A small image classifier, trained from scratch.
Model: 7.15M parameters, 48-pixel images, arch vit, norm layernorm, moe top_k, num experts 8, layers 16, width 192.
Data: trained on scattered letters and digits in many colours, 97500 training examples, 6.8 epochs.
Rows from expert 4 of block 7, named by matrix and row number. Rows with one number belong to one neuron. Each number is 500 + 50 x the weight over its row's rms, rounded and kept within 0 to 999. All counts start at 0. Numbers have three digits each. After the name is the row's rms in percent of the matrix's.
# up: expert up (model.blocks.7.mlp.up, 8x96x192), inputs 96-119
# down: expert down (model.blocks.7.mlp.down, 8x192x96, transposed), outputs 96-119
up.0 109:472419493531518517390588540515470506401479522515489523575507494445484549
down.0 103:516463446453468517494393509466480566437432590554499486390520501495467551
up.1 120:398563612494397488570513431556532477481471475512511454470538576493536505
down.1 122:535437535449510490439429509490441521467436438464553488507507443530631509
up.2 091:505466483583493558475497555414497440474586417472558550466448504519513606
down.2 086:538506526477495425565531533486563499417450603476486579493450436437475525
up.3 085:420467475453482486498534499508549504478441510515578539476526510535469491
down.3 084:529449496484508506431451507488443511542556523547547547437484561378478490
up.4 090:504512457467512502505548487392454424532530550458411493425509431585426555
down.4 095:488468548516520522481422627556471528481496410540474528472563566559469495
up.5 102:457459543388468515552533450563479449552566514413392521531542530606519520
down.5 102:572568598514503443541499423507471520468519444552581392462421520596573498
up.6 098:467503588532566542553464436486528541446519428470505467489594459519499498
down.6 105:550435456461457493525509513569480595484420437461555471453462476480457571
up.7 127:461502516477513501507459482552509497417534470443547531557412465470486573
down.7 131:543487455528404587477529518480449546515515549447481476513396399518540547
up.8 115:468511517519402451449532502355436495544496449489503618527509494443471510
down.8 110:444546573455516471499505430491534556589429549555580523601463559482520520
up.9 103:567543499520488486481457419492479574595571552543456469533395415543523428
down.9 107:439560467524515496550455431563537419467414503409592435498557514515414502
up.10 074:487508509592526484541493514528553458487487371504564497443547446479548472
down.10 085:494528495495473509522465569509536569505493476457540506520554515536534479
up.11 107:543414430523434505520464479318492447486549546562482589449431459477448512
down.11 112:410469508475437410504494475420488516463511420622486463497549578612417534
up.12 101:532539453494474493487533495435473480442535407467529587565507449503471482
down.12 100:491507582473440434483485489507469629471573525514470533531419466526481496
up.13 089:550531423561550539556478535578477484451545414487648522516553450478444578
down.13 091:615558569511539546527555454475412475617532542542448547519473508499503512
up.14 067:501548516427513607400455530535482516530514515563483504494538416514474545
down.14 075:431480573434493446445416469490455522512497581534492407546484553569438499
up.15 073:518479419609536456534493484477586476464394568609480565434524575509519456
down.15 079:551502547489546578438511540476506586450454504466490448514514514614473546
up.16 082:485560489481467480439530441547461480484463608470440462467512506509509551
down.16 086:558531533471568527481485488482502563465524577451496575467505453497474549
up.17 128:394608506515497560510513472511487494445465440437557556570611569452483419
down.17 119:596411523449435525548539540443436489544563449540510436562508415482564475
up.18 115:450571610613515475442580503453547471494485542484543479566515564475500564
down.18 109:610573505492426512577529486547416491521503513395384562489505497516542443
up.19 111:534500601570550607493415558465402466556463547497491463609494547583422483
down.19 108:471555468445551447513595441558525452450513434500450447440522503537442522
up.20 112:571582503517563494411539482549543485436578507445565530471438625442560389
down.20 108:460514516483502588509512541446526484523571579501544550495527571489561443
up.21 097:475519577484517477460549344495534515545523607505514413494508384440478509
down.21 093:569549486425539501471450543478503511542486510564456460413500548559536513
up.22 081:555526351463558506446482561405544532529509479431597528489546502427422492
down.22 088:580519594503451513489499470580456530566501577515514454476459425541474501
up.23 125:472473489560410521551589502525438509544556583518533531483542471458430495
down.23 120:505595535534539470490346486473525468549479531554510523427484586512526484
up.24 113:492422559564439518449525573498544504464524450478556478550391526436540509
down.24 109:516540459506558503481441458547493514411552532476420530470622466522462550
up.25 098:441516561577492468555430512526475477518522465426534403539595461518539548
down.25 106:382604370490467534500489566432482503482455491453510447503504507507595513
up.26 084:500510457491552484510493488541480490529478461443513525461458549562512518
down.26 084:542485556489556520462486600638401496543513486527587487436505494613448515
up.27 092:541525469456511584473468472423500492454426511488501489510494548451531466
down.27 094:530540541471402489456550550547512540559525513460547432490508421558569437
up.28 141:521469537542412520508453435429550532440529426420503556501506453507484575
down.28 128:562459555502438485508491534511464457532546471575541523563502487597554474
up.29 092:585478506538473529435522591447499418481554528493517529507496426506490526
down.29 095:454616621464486455512508504571498421477546627519484477440443554451517450
up.30 096:531544481379458506578646458484460546542485482399585523533511554539467465
down.30 091:610533533524411515488458567611539578489493395499579463596568500466467518
up.31 104:554424473533489471374517522463505435539526640527490356536439497452528479
down.31 099:525494496495528451562380589550484463524384502459549489433501522507519549
up.32 080:486426547505493470507545598587500601591493528507442506443509527584540494
down.32 081:563542454466497500462464441503509507492503552480486473519471456409374539
up.33 094:572493480512593534562583473624430482485482426462578558445506436425539460
down.33 092:462445387525527520493579485448508654543491438471516432503581448521478532
up.34 118:427556523551565498460461455501470464550424604430574466504534504559506541
down.34 115:600502450496556520500468558484446486506502507522575530555505347408519466
up.35 074:418489394528538380580481567430491507491529476452467517422411553562470491
down.35 082:506466489503458597508500459499529426442475524598413439540484475466506521
up.36 103:460523555521522550580410468478525511602507434430553464490462479530491501
down.36 102:420512492498445516489542473526521494417513545587507490569491548405564458
up.37 106:411494517544490474470590561545449503444502472539542508574375480398446565
down.37 110:638504504469523474481509495615531559521447489574500474515480407570569591
up.38 101:484521499536511455506572496476475499566502534513409534492434518423568534
down.38 105:458600436575545469487532474470523477384534448587465501544483561538549491
up.39 081:471427449501485523436534470569514428409492396534552508521416374450486563
down.39 083:475470520543457528520484577475421471564475584569455528483447509531632491
up.40 073:514418509506554495583475511538570589469527524608449520403545530470547429
down.40 074:509443554499374517427507479489490457531497535444503545444556564545445560
up.41 089:563501512491530491515461493488471542571511474529458469510557574452547465
down.41 086:439511515510547481532469490408578527521488496458503538429553474535536448
up.42 071:462486515513496483491469516443540577439411494571456394432581495472583459
down.42 079:516637505453531541499493458453458497614511538524513561486437614435515586
up.43 090:519544538588480462369483516487478529396501447467485510473474561505460484
down.43 092:609469516481515535608537527470521609505525498480551502443565452485508514
up.44 077:482350524546495499622510563495503529457503401471686523441518448450539517
down.44 079:473528525473497445464569482448513584582500568469496520467500553578549468
up.45 096:480462443505517483385397516579501505546496459613527474593504552488603455
down.45 095:511578461499473518569545510507557517417511547486440525465530420532503476
up.46 107:594507542437499492534466450497424549549540555493559436563452472563485425
down.46 105:467521480505577487476424524475524554432436375503499358521526546459495577
up.47 082:475489478544484493498581481484530483446444463487418462524572475451486455
down.47 083:421468461562387528480459478473443502529535506571476529508482530535513544
up.48 107:557515459483482393475453523501416464555560518456539525507401470480526535
down.48 106:443566493560487526520524460491554513494474608602506495471434508430511498
up.49 117:511448649491471596429565480495421436462529492444493392586466445594515487
down.49 120:438487495477481441523487566528514495478569502483376563464558481542459545
up.50 142:518513495519564502623500465418482504457523458439539477624493602508521490
down.50 138:514463463442435465549465468530474422487502470488548464567560389496537443
up.51 112:464519542429399537539494601548468535535511486619614489493485453548515459
down.51 110:516552539487566472458488512505521525606474452446455489425435495536547517
up.52 101:516473472463564518490460533560585485458512438491434490481548535518497578
down.52 096:566482536499527527464516505441433456434451452541453485562442519524446420
up.53 092:542478477522529537509534538489543576481484494451472549428543484491484545
down.53 099:520475439497498471413473557507472397583588577534533518448513542521516480
up.54 100:378464552573412542493493502534487443616482554572470456504385494460484531
down.54 103:580470498572547497503427517422505500580553519582548568508560450460464474
up.55 078:536476495471493490526556509526506549568470482500527516413388559410525506
down.55 081:380440469515496494557406538532515487507482437490507462501538486530396461
up.56 089:447482614416469590473484464505549562527509542387471483465460472560427465
down.56 086:485506447544509457467544444473502461480493441530421477541467489575561532
up.57 082:639521514490546577514453542477438523455571423504509471447484492495499491
down.57 082:487526496606555445483436486429554492540435496448485514451549593514511571
up.58 106:411470492490468498330431491588495426461516523510424489552447469503481543
down.58 106:481556500457421489515507495518452555561504439588502571465470524516475563
up.59 112:445515509491519458472471459495496570502560392468429523500555439411461599
down.59 107:456415614496423508501445593544558456465467447553499546553419579542477447
up.60 085:499521592534540452470543541514539595447495369530502559542384496545538477
down.60 090:457571483528468532571484593503523559543539396545532548488410584444594471
up.61 108:536471518434498521384563485544490461423419545508515410489570544435501468
down.61 113:548569494512559583427481613511477517550582559430598494471446456526402527
up.62 116:506469489559490523514539563456556437484472380517550468519493480528484512
down.62 117:514453544471406397504537432568442496419463517427520610553511451571476408
up.63 093:526466535495437467497389390479466507454524481491611446428493504433426548
down.63 091:483545543502497541517519583617483549579491425481518525440403496554534576
up.64 107:471568512513546449354410535414543526535514503556479479593437455488537457
down.64 105:519598454440613487404517483538514415453467375508506454542544477486531519
up.65 103:549535489549422425490483525488512522429457528541421553553464533530513370
down.65 106:524490535475503507452505493570541430497541415495453437576547579472523585
up.66 082:598444430532438495454480553554425470512550396507579471503584541483492445
down.66 087:506391499519512536481569549510589462469601571505531617532481497540545495
up.67 115:525502474508503459443402474468503554543562455486541456527568478443361611
down.67 105:386481522535460491477509488462603496465470433595468544467497531566489379
up.68 133:520526563510438550460497382574507413540469487455425425550499526464466601
down.68 124:512488388431516469501512550507449437498498519489497477517462534468510426
up.69 094:488482468474505398557526515451538483522415644490443558412547444503487475
down.69 096:474586535583426539425597530475496480474533501564516466553473563432406493
up.70 112:595444587552509547460507549544532445547582426476482496515535528477500600
down.70 108:501534433408538489567471537498604384495500538492460458483476489440565478
up.71 119:527407534402520448522540437586552530463537441503450504538570525413535489
down.71 121:523508542488512544531478432472516481505478577533467518366464560603548526
up.72 111:419489554418468524496510495508419503482458566436501466502429448487478581
down.72 115:554553340584552494495507528520438503477511439532450465458433522547442475
up.73 080:380517541524462528518520522530524516528499604478525546432533538467499610
down.73 089:599581481474504454470574469418365474496535462529515534532546515571365431
up.74 092:413533497461427488556536600511487544556502427537516549547619517578513397
down.74 089:594580543460475565444553363534529505432498552512538444472584541568543476
up.75 077:506458445573535472500432496533591501511488458510565428376514553550572485
down.75 076:463548472518480529494477536509456427469414398538418518466492486418521466
up.76 105:613476480451543533544559548456538532472510492506469509489531465492451502
down.76 104:532552450530535444472427509602517573489448523420457415451557524542493492
up.77 115:472465588476459534572491487482531536464529390362517534515539481552463566
down.77 112:387531553460441461507468575511557580372453439566530488529441400417485485
up.78 106:587507549529428442534557488628468454476489450463519459549535531533505541
down.78 104:455478491439478511617461557414535555550538491529480515396522513458515484
up.79 102:574538533525539506512520553475484469544413438485514416510423529450547402
down.79 102:467500443494404430513427431590575518414525514458472419592602442528412600
up.80 114:496512506431549488568538521476482476594596456441535509497584549519468466
down.80 108:571488518470423449549477418463610487450482433412498561478544503504590524
up.81 079:587438419500585556540521504394484559533410615560504496461502518521497537
down.81 086:432441456558464473498540439473529469550482581479482525472467593481460595
up.82 078:477522544463390499446522439431565498544489547561581482458504480531501524
down.82 078:477612463493509481471409543463539516612455404516496566494479417576458466
up.83 079:455561497501589521490546365435519508581472511519484448422587435455523419
down.83 085:463475509522584501471530459463460590452552420448444516512511436453405442
up.84 088:562441497512523507399470520554447505417581459484443473562563603492484378
down.84 091:456475473496469397444564534496502472543597527399603474552525504488534522
up.85 068:531553384520506525453521498491543492540534523527474538329505533575562422
down.85 076:481470444514392535453372407581432502500453563517499523558496482439451438
up.86 101:479455477548484526493460400550432492550496492550576535506453464518482482
down.86 101:458560470519488478505464468414529523488489510507500465517573495527546492
up.87 079:428514520507397520571452585395416487522443483534478531517590529386447506
down.87 083:578551610519427454486589467554544539503505477508427419639494508566527354
up.88 093:535471487515578478462464491518471451468476490499511436456528522448550490
down.88 093:533466451489522485462509543539527437566471601539541429406575475536465422
up.89 101:445588539556521545532583419534538482497501476386471486465504451436550504
down.89 096:628548440416434454455500472515537481547569503496497538485465478486472518
up.90 113:496434413448507569461428463540516541474531596417518450543429442440449463
down.90 116:564570514434529489585586541421407497522442499550510429618479516454445372
up.91 126:547538495464478510620477505447522519519457591469477533559505424549482539
down.91 125:504501533557529491338588533421471557474491438535497456464399551481469402
up.92 094:410432398535528469588652617432547456520541461520486422578523440406450502
down.92 090:578555624418470543482360539532414526491432589573541496550451563578527495
up.93 115:561485476586422515565516566432549474490590462512501571485568450469403562
down.93 116:476464541513479492465477502481465490513503506527479625478461585457519460
up.94 072:532495470571545563566495470403514516473467461514448502363501514466522497
down.94 073:470534468465481582536445538416403507481494491461495498598495516524476609
up.95 111:538493501438565558550555508475507513470527456478466472566640470555508479
down.95 106:506412542474420558429459526460473448477497550465453535527396585603472526